{
  "model": "multi-label image tagger",
  "train_examples": 72500,
  "arch": "swin",
  "norm": "layernorm",
  "norm_position": "pre",
  "inner_norm": false,
  "moe": "soft",
  "num_experts": 16,
  "lr": 0.0009,
  "steps": 6400,
  "epochs": 45.2,
  "warmup_steps": 640
}
Rows from block 5 of a small multi-label image tagger, named by matrix and row number. Rows with one number within an expert belong to one neuron, the router's apart. Each number is 500 + 50 x the weight over its row's rms, rounded and kept within 0 to 999. All counts start at 0. Numbers have three digits each.
Before each expert's rows are labels from the 100 images, of 14848, where the router gives the expert most weight on average: "responds to" is what is common among them. Only what is clearly more common there than usual is listed. The data: rendered rooms with furniture.
# router: slot weights (model.blocks.5.mlp.router.weight, 16x128), inputs 0-127
# gate: expert gate (model.blocks.5.mlp.gate, 16x256x128), inputs 0-127
# up: expert up (model.blocks.5.mlp.up, 16x256x128), inputs 0-127
# down: expert down (model.blocks.5.mlp.down, 16x128x256, transposed), outputs 0-127

# expert 12
responds to: lamp; count: four; robot; largest object: lamp
router.12:485595602516486563488520443433533422484446536572470512549504486443523486515530467392532419452498630517518499512549438476496433549531419414503465441475490524490465444492495503430550577502515450580572510516522464483487477563475414530562444527560508454384436413468436471574609478412443510573532490490494470534459510561435481482508477424490586484529480506481596546445470473544567566446472
gate.3:547447550495486497569396439655503528570529418482502447529440510554515486507471504499507486486475447512458593535539637576447518496492532523530583495502527550528415499486490467427495461418446527380491493494432565550451488546562551502449490483411521529519546514539476540455493427499587509451498510465514479385585471485478453528465526484574576509430446560567488427445528478550493569542392
up.3:555447502505450529593530539511393423572509413406485498501470471538489494423482593538520601519521458523573434584519650465496542471524515471514580491474549526542493486457581615396488422443519504434471540559513581489461464510478487470431509423427427496569556490488525549524503482488557492535518442454491550482480506452495443567486499455488486425481411514455466586511454543448487416437558
down.3:585518564464444532576502443489455455459445463505474561399504442521450441449574496461399512519565516537559444504492460575458461510465563472463485518483566464506443461585548528482535506563534482569479572537578526449512568471538487433511492539534509458501502340589533369472413519562548587489457510523497541541469496492558375593490532570443519521502501550507495413461523454517425535459499

# expert 8
responds to: blue walls
router.8:505447555485499521432538444554494545436567397440500531504443546448557545546463496447521486575505587430565439524601456440502501517531449421500461513523455506434523498541527493509485531566452535480445501470478540481479471510445399597555414456428512422545564394515494580495482530441439547556475494451604407504539553574456606426470523406490514475487444467542499554549440544451533506535576
gate.5:382442552542558478561439571550520591479457548456573557468488546519499504457499525579508520445540413446500476569445506447432483422502424509468449394509577503541520489567443521482618501495625562483433544471443566396375547535406516467486416460560509420535496525469535522531507517529475480517553530495557535464483493517466547558466568431501430522578547508472486502554461467505522560521500
up.5:508571460526487470455511429460492501566535557535480509490519402517539533435461485491456562542550619481472562493549503444623457453527492433547537496478510504587609464512466468627447487458523504497480450439541504521475462456497526568397596489480470520470500447589450501433476542550467549435426370489501508486610537501540464490419520484538479500564437484530670499555526550472475499484512
down.5:480463523442537583500480535450488469530400532542581457574474555455483399544499505488503485469542473608456420508477558448449543571434551542473442404443526529515559464522503545537473536579479419468507553563560534552531413515485410459539466481532452460438576468532459403473455447506473595462491579487481552572464492523483519515535596567481527451519415535617520567464466479412504443455441

# expert 13
responds to: black walls; count: zero
router.13:572496437522488510444503506404501470440411512528482443564426525479435449437526508479504558538416457447512365498567477584425571547454571509455512593518466468434489492500584479453403527550452501519559487430552467526489456586560561528486473458460509569460491457561573432526553489421540396443500513561504483510504492498620558489552484606546450566519498411473442483536521511445536479503478
gate.5:519539492530466543513514515547484500449490513501372577555476497543499498509527546411517475413508481454505523431423428469480479573533571528489361528513475569531383514490483582515416518476497505543539527592550469474455578423507441462572458533483572531576521456509508544445529523496554515608520502394485436515522498487525444560564497510553461484499545525441433524447537518360498402489620
up.5:456539507561486568513495504489455622562536556569509498472517475508473514468458426538450491521502530546427557515488608460475423429487456467501521475504512535483489551534451498564588597420454418367485425521497476591551486452476509486483658545514515498449479583426449537517442508602470570512413514510454554545420463465395521524442473528487555455531448562460573514541511533485454497459445
down.5:543532369520431498503526493565474554491478463477444509621490508502436433443483578402541479454561458429519447531493422525449553471513575494427457540547435589499488542475533525491416503529551549536586470554555469509472514458602473491611412459469524458572465418495488522507512520440560443578521478477423423464510448485600508572594512450550508527502546529484460495471484528436553461452592

# expert 6
responds to: count: one; flower; largest object: flower
router.6:459512498453553465512449576574414578499454459495482594435531491554468540495493401569454436407579467514508506500500525563563543493502514613515500535504463549561394484501401490435560451498537385439498507588459553463566546529542523409482495518559602441528486408496511503548462460480476514547515530517467553466464584520518544500411512439560450442511492501414448569452423413504466539510468
gate.3:465362459541470504479543477469610465452536400482534492513554551509590509493510436487499446527425558514567510438567460515459520482544426485516500564511513462464459631405566547476465472502478498504539512376497554452425527473505495487488513553480455560499417500472501490620536434459487475418493516528521497509396477450518618528482566532531589483436445453479522511526461529604611559472513
up.3:473372501536444494472556438500564448424518397517492483503575530503597519538477461471538438501414512508525502433532465505464502473598426476543522528446589422521427629423566558553476491525485545513569508418479588433432509508523491513463507557472490553503449547467490487634525418468497478399490496521532529503422481443511579501503536492477577519466437455437502503577469529590580565515500
down.3:524467511485525482494513503507506547469483421526545504141514474534538546505467478585497511551455454556471543443491399502465495515582512570481484516450548491520491510424420487551484480499586550453512467493437482455555552482475542517468548558524519515536531527528512529492463574544508435442430471516559547458538481450489508477461600490513470468505541504530543516497447481505515490522543